config.yaml
arch: "tdnn"
model: "self-supervised audio encoder (BEST-RQ)"
codebook_size: 256
batch_size: 64
Rows from block 3 of a small self-supervised audio encoder (BEST-RQ), named by matrix and row number. Each number is 500 + 40 x the weight over its row's rms, rounded and kept within 0 to 999. All counts start at 0. Numbers have three digits each. After the name is the row's rms in percent of the matrix's.
After each channel's rows are labels from the 100 clips, of 14976, where the channel reaches its highest value: "top examples" is what is common among them. Only what is clearly more common there than usual is listed. The data: chords played on synthesised instruments. In brackets: how many of the 100, against the usual share in percent.
# conv: pointwise conv (model.blocks.3.conv.weight, 384x384x1), inputs 128-255

conv.84 099:459546534515532506487475464371465454464521457530514529499567430513508492496405550498366554507553501487568520508457460471549422509436531447500500532497538524483498523461410512541461482485458535532504582458481458470486398531515553500505507518540481496495511490554488463458547525483491493533422491493459527481519553563493559486508476456473510515543502527526460518468513478417515525500501
top examples: mains hum (79 vs 7.5); thin (high-pass) (30 vs 12.4)

conv.82 097:499488488563420476453463472442489455542493501508500550494458480457483445473479563506561456503548452476524539418421508472485476522459509495506537474451443524490487645556462461510509509562491559506547564514541406556486468473533478505508470477490525450502490479463510516472530483463457537604438446531527471531524510459491576467497478446513477503497494470496497466488521518501521531495500
top examples: playing: arpeggio down (53 vs 25); plucked string-like (29 vs 8.1)

conv.275 100:546516525479447511495465584435505469474468499495486421453473493521401500453455493530453448496507481518499524579535422485475527426514446553480529560513485517438459465497494521442489488482483456513493591467501486446614497530444534491444519507474511530521493538444498581490519446472480458458516542527555435519520535483467489549547485533536512526436448583534514430544529510534548526606483
top examples: quiet level (67 vs 28.9)

conv.267 104:553476570539455495413448663510495450535469452458412496463500493502521598444470536475558410522546531496470490497502519504491568522443447480539555524472499523491505521503518475496455524459432520576513486495513441430482469488490502577577504541507521463470466541442463489526537468485439412487506468511458511522525500478485503516466487447497539447558470549546482464521489474532522474484547
top examples: strummed (91 vs 24.4); square lead (43 vs 8.7)

conv.87 101:431442533562570546555488442429479499434482463429499518485454471524529476522523502485504453469545535531506527436523404493420422465525539505459468426462488552485508555488461597563487482485513492498412473453522458513459427516507543502533484440550449512468474591542463447505443542484466516527495534553545518418508568541559551576411488489472501500473520543451461546536507529489486485380491
top examples: thin (high-pass) (46 vs 12.4)

conv.313 099:522527506512499444491502510525551454488463515561508454472492478511519392526474471510406433518526592470494498488547488490538506480458474539437474518487524448510555517529516459455500517460503571463460451566534474384591447473474406487493539503522537543550563549480502536459465527540451445483475453537493515525522519555497505462493504433460471476472484553479427556493444497473537512469454
top examples: block (56 vs 25.4); organ-like (38 vs 8); instrument: square lead (30 vs 8.7)

conv.54 098:530458500508491500487486498550544530528506519501451508494499519483579497550520473511529488552449529446518572506532464510526503570511480518459432539547563436585553408488507505538474610441556447496495475493496499458481562512534495446546512494520486459509471511486510452488526529571608481417501508474446491481526492444507518480545469546485488490518488578504509532462507488459544545527500
top examples: clarinet-like (25 vs 8.1)

conv.103 098:512465577540476493549500550497534522485490473499430524511485444408456509577483502488517495462454508492493443516442471502486436582429464521573482536481516544527581506460450531509526491418502472517522438498470465455438495498533476509492500484462475540470490591483478481469439607547470435426537464450440578501529523544509569534436494470526456470474498612483502452590460473525544488443506
top examples: playing: arpeggio down (54 vs 25)

conv.24 095:466499413580441523455453494439494451543455484539571569530493451455477519543470546514525440482530430522532490439502542448488474495480477483459479420445481489601502529503485510538537510482681502456512535526542417531447465489539522480481507470496493449472464446457500487464436588501538524563501551481531542504468495516490474521518483468490532516416534475469458489478555475476462459547505
top examples: arpeggio (100 vs 50.2); playing: arpeggio down (100 vs 25); plucked string-like (40 vs 8.1)

conv.177 102:513533529514483449505503477507509477526471596541540536419415453493445434486426506511474469478552473467472533499494505454506483519462511491466436518509538498480454578603440420452465512478507499505538467470464453474456488519473475509449457536531506469488516449521512493511548492441522517525406502511412489510545471392436551487557541522487462470495456509512525478534522516445544498527515
top examples: mains hum (33 vs 7.5); clipping (27 vs 8.2); text has "clipped" (27 vs 8.2)

conv.107 099:483564570495459522540399500452503500520495503482481507399490567610506567505482570561472552498470519437520483519490546548440437559524493489556505538561559504510525432440469493555532524513488492501498506530481469499538553556514442469563469582461495465569543533557518447489437533530549493500428407430490435455557461452458504510517439534450495477509455479532474535550486414482480500522500
top examples: white noise (40 vs 7.5)

conv.288 099:475488496580397507546534513570456544409554508479503517477486518528513473563572496443489577480436520475506525486466445487534460460504491606530441608505528426491496504474487518499435482482478546497468537440451547478464541543485493552492434538460533542528451469492529487519520407425500518505543425448429479512527512497417542438465499456523488478522491480478542487515435534512546526475562
top examples: arpeggio (89 vs 50.2); playing: arpeggio down (75 vs 25)

conv.62 098:486481469500560534502422502545453552440538450517503484534479435541499423540576490541455534491466466487480573508496481512475487467502503533526574500509503481653551456485511578544517577442548504531411483512562565469453515490569467464468556490491490508486428524475464504461519519548578454447543538509463515489433527569504558512471469538470485539501522463405466464503580539496476535506438
top examples: arpeggio (86 vs 50.2); playing: arpeggio down (55 vs 25)

conv.163 099:477463502522456526485485460477507475435515526450446493493464517498507525522506483499553522491574529479459532490516481527465465496495526378462579477516550494564520455475521527491534447485585471526410446492506527483499522512551438459469422525524486495469483489491500471410461529585546459505507509504433445457483521483515513484473497522514496516483440571420476503509650472446464491484488
top examples: arpeggio (85 vs 50.2); playing: arpeggio down (76 vs 25)

conv.346 101:497535540526494559522514530472492558568432429522499512456570550519449501491511548477515457441476536532512510425458543505402433470520470484522546462468543536463451540476505461567481441543482487492608536484504526596511501509516510547492413583438499543504500535523518461496475496549523518542485485480479532518501438500530478490521428538466487486429523478542408505510470525480431485530553
top examples: pink noise (44 vs 8); white noise (31 vs 7.5)

conv.7 100:460501506510558476590486472494522525489458455531455447459514490487467510484581483505472424473556405514482501558507534521477470510513491466449531456504384493512505488508480521534450461465531458435478457475492552600533521466460544522507527540542478497474489574555464494408438507545543514493541557510469468442493438500518480593457493555468484529514486524510515475497547599509482437538515
top examples: playing: arpeggio down (56 vs 25); thin (high-pass) (37 vs 12.4); instrument: plucked string-like (27 vs 8.1)

conv.337 099:515521513521458483499413494456512465490565603524514530473450549478481496477450574640528534475564451403453550520448465539473543523510484478501536541546513564492584501530500482512548456552532468471473489466471504547530484518575486495473504551542519531472515557487477493530515468500587544526462470439513473519532465490442534489519477551473457509488477434498436502492501328442557489539486
top examples: white noise (46 vs 7.5)

conv.48 099:584545528473486469497508561520520444479527492497543487512485478460533496489503493460514583474504564538534486568575509458581544566469484504474441537495555468476536478554506435502422502489540555508489557480495485436504485574528500522452479466482522429497503469460496489499520478474501515566502473478502531405596559492482550527486518425481498405531585639481523495555472381489494513469471
top examples: clarinet-like (38 vs 8.1)

conv.146 097:405513491552531446591517508527578514475443499466588427515461533580493494462468511541491521459506487504465508609557469489499427498567488480438504465509493509454452510523535488552503497491481518499476553492469455487434542522483622529483434527490455504555500524551496480507486534514467546447479549541470412557466499516507506532485514562442487447449510483500538512531538533503443470525510
top examples: block (66 vs 25.4); quiet level (64 vs 28.9)

conv.338 101:522489534548515529599481498480484550562485489488526505469478559459431500419483551526554483452493506515448529475468519553442534479528400472501579473410462504499491550473462508482478410513499519557488537537474549569511549458523560528478431529546521501448518536520500492546513475519510502496531441502497487509453478460512492456499421567433500532464471481520538496524557563485367496493517
top examples: block (57 vs 25.4)

conv.142 100:533487544538512503524465490524514514538515480528553413462487563510558509500498460582511438442555524545540548498436435511441576493472424481409548515472529523484569510497478452492550526498492462568469491567479584594512556517519552518526502514506546507423500525472485528549449422560566477520564493493481444594447495493502449479496458504537505537430439505520526503442456555544484498533490
top examples: white noise (38 vs 7.5); pink noise (25 vs 8)

conv.122 099:484521541478482454529561433460574513466547547477500513554451500474475496470577529518515470510497534522495486606502491535453458488577462496443501503478478505448559529442548507570475536505505519465446505541448470492513508554506544581426527520487543546471474492457522510512487489512581530521485559520515542527510567446542514519566424472450427527453498528547392487523510480536554446564537
top examples: white noise (57 vs 7.5)

conv.210 097:476552570464504476523507524501541553475531464506548513511507533501498463467543479482498502562499520519505531525525510536490503567543547509554434531515438513453480436440489499566547547509564537447411507490435448484475580441505506564530471567518467492527508516489481520490464521474505469556498532433463485583492509526519593490430453482502466487441455490503448557453433478553485493538487
top examples: block (52 vs 25.4); horn-like (44 vs 8.7); instrument: plucked string-like (25 vs 8.1)

conv.27 103:470436547623486534531535579532493511489512484416503525522520498523502498500513540503510513439505489505487505485515451526490507438478473546504427624455558521546536496479470510506500485467534523499445507509465494453515497500567613519460469578490441531492438505425478464553539469497510459530492492482478501541514510495478548465494558508503534490507504497563549489537522517534491483501619
top examples: white noise (74 vs 7.5)

conv.322 101:495533501464485538525492525489521520404472432430455533424532509496535544493491499447541525522454452513555494528508506497523487567533526464524469457516526498500511511500438508514479576541534510476455505472467468501450518568514538569554469451517465483434465474494550462497502541528427494469527491471500550481501562552528633461531432438478507573451548536519499422539494404443485533474490
top examples: mains hum (36 vs 7.5)

conv.297 098:518542546504569500531464535460394448493517508528518484523468448554459533425510539527472497492561496513465477529415506497498515471515566471512563463489468557531527530451511513596502524475439519523513497518536472483514514491548475488523509504429500469481537593529470483533592485435547504529483516481524471449517439499490495556510440456429456510538480448520499517434529523536448489550558
top examples: arpeggio (82 vs 50.2); playing: arpeggio up (53 vs 25.2); square lead (25 vs 8.7)

conv.13 100:546540566513395498515555492509507474486511522483566469510406518523467535480455488469506535453499548478494478537527482545490453502490541491547443444486467463464495526445519418530470539457557536495483528475471467462507563616495530495457431487522499471479571526498568489486466525495422552516467484527465470484476505500467529470461529473420512502479459459485533564492492486469489505461408
top examples: white noise (81 vs 7.5)

conv.90 100:560444485601526511523492509508457531449498569485506494567470502470463410513585534496505477470492490503464534467508446570442500466542416451515420439471472519477524543516490532474417475479448503547479499399453493451517562430558556497495532477461521512412442496431469560500423501446536536465574539503517492455488506518575512566491566464523483487421484495406463497494490486559547484487575
top examples: thin (high-pass) (59 vs 12.4)

conv.285 099:513464474496515431441506453520467469472496564470455522463444469415541512503495552504525503424509503453490480473496428512530497515489451463423539503483603500511558551574507496508527408524475470478483438548595497540495447579548474459413516505519440498460538515532442453490545554515585454493435451466463551478513523449465504522544506580514500490448512561512547515495549457412454493493490
top examples: playing: arpeggio down (53 vs 25)

conv.246 100:541535500483529508434429501434535569447487501520468561515500515441477485496471516479488522476516474458479385443440513531575486601459523475587494481541419482458491538466412464493467535516435477452546536463493494510484548472524546501530546443508512457447501505554476465534554474498431534596551460468487571484515466454495503482474493525476488496533476480507553502500539504458521504489490
top examples: strummed (53 vs 24.4); clarinet-like (26 vs 8.1)

conv.220 102:498513547470462538508484488539536555557504475519483536526523481509445560433528523504519477461483435433514524532529494461519491473452464512507509547494505425477501418545433405494480501499538443471578533495498537498495519484453470477440492600437491457545484503521491456497513432467520524527494467475487511519545378465468468478512509510483504468538492458472492502487486521513520521486452
top examples: quiet level (58 vs 28.9); square lead (28 vs 8.7)

conv.262 099:517499525510483496555435501567513524546467448512391453486454493496536506536546473510486524480545502499449488479500414513572558491460483486482542507502468526569597501511499484517579537435499483548446452484523505435491495445497487536521577490534498546492471506527525533547450495562504457512542472535465512514497530529483442496445475502549498484563464514429466427482534546521556559467501
top examples: strummed (67 vs 24.4); square lead (46 vs 8.7)

conv.157 098:486501488445488517495569514438535544553499546521562535521525502422492494466502454515493476475482465490525473537509537462551475465516472465497486485549421429535404460496451518551469446499575439448541558438426548498463541507511441530428449537554488452523508523499523463474591500436529588537497500532445437489543471470483459507550518499560473502468552483505506492516575495452556513530445
top examples: playing: arpeggio down (68 vs 25); plucked string-like (43 vs 8.1)

conv.259 100:540564540452475425521530533445506506523492504515451532497497512471483473516496587537476522471421484497496451536428500480475488542564496557581466507529451546474508502432499454497523511606496442502482506499397471482573470511476481578468530549446537539519498485509508566540410472484517500458504497420523570535536457490488529505532471540474445476450522555574458495541471506549498417614581
top examples: pink noise (40 vs 8); white noise (39 vs 7.5)

conv.143 100:518490525542523552515438537466508475501419517511511455480497549470478478504466511514480418413551480518524525461541489518519531498508382492465504548458509500456493510539543531581485494457457528465555512515505487477483502531464481500519532532492509506490532546486418430529480535517462496516496508536535512425552468456537478545521507475497447529564483502444460492536407473494483493461490
top examples: clarinet-like (26 vs 8.1)

conv.2 098:489518562451481516530510482452547524518545486543524546478462524479437499507492495544569459521471497478548559499561472525523554559491450466462471511509469475440504462554541545523499478430499509518528530518524451573453557445507450474487476519560507400515492531492490479484439505465527490493509474420501438511487462466464502435452486513546481469426481466449545516435462520466484487433434
top examples: block (74 vs 25.4)

conv.85 100:483505451522496488487517527483549518462472566493533566494525489432474448434416538503525409523565486475540477546516538469427518513528485497502510434522421571453456562488467510544497467548493436488499517441505499468470472476502537526455486541517460441440450483488466510528560491481457581512496551491486523431437479455519531560548521434483477503414527517576427486460487508505560469574571
top examples: arpeggio (97 vs 50.2); playing: arpeggio down (94 vs 25)

conv.96 101:512438551558525497505512500515547504538434476526471461489557515541475527515467467550483456452422559475531559439525507561443472495521412465462470499470496526425444500565523472531490471504560564563563497472440507563513506483483498502532362534490492512491508554508465486458438501509498489509501511517516464503455506531525517521424497526494503500450497501469455579474446528480460521482429
top examples: block (51 vs 25.4); plucked string-like (26 vs 8.1)

conv.77 102:463493542541529577503490546443441541534550495484448556500491524460507475490539495425557499488465494488472528493481495532566484496530486456587486519516461454469483477446443545455549431545510523491436490434515499448496497473562399532454507545506458507522476532488475426447504496424487405548521504350489476511498501470484550475474491516530504501442509474556508560509549475489504436523499
top examples: block (55 vs 25.4); horn-like (39 vs 8.7)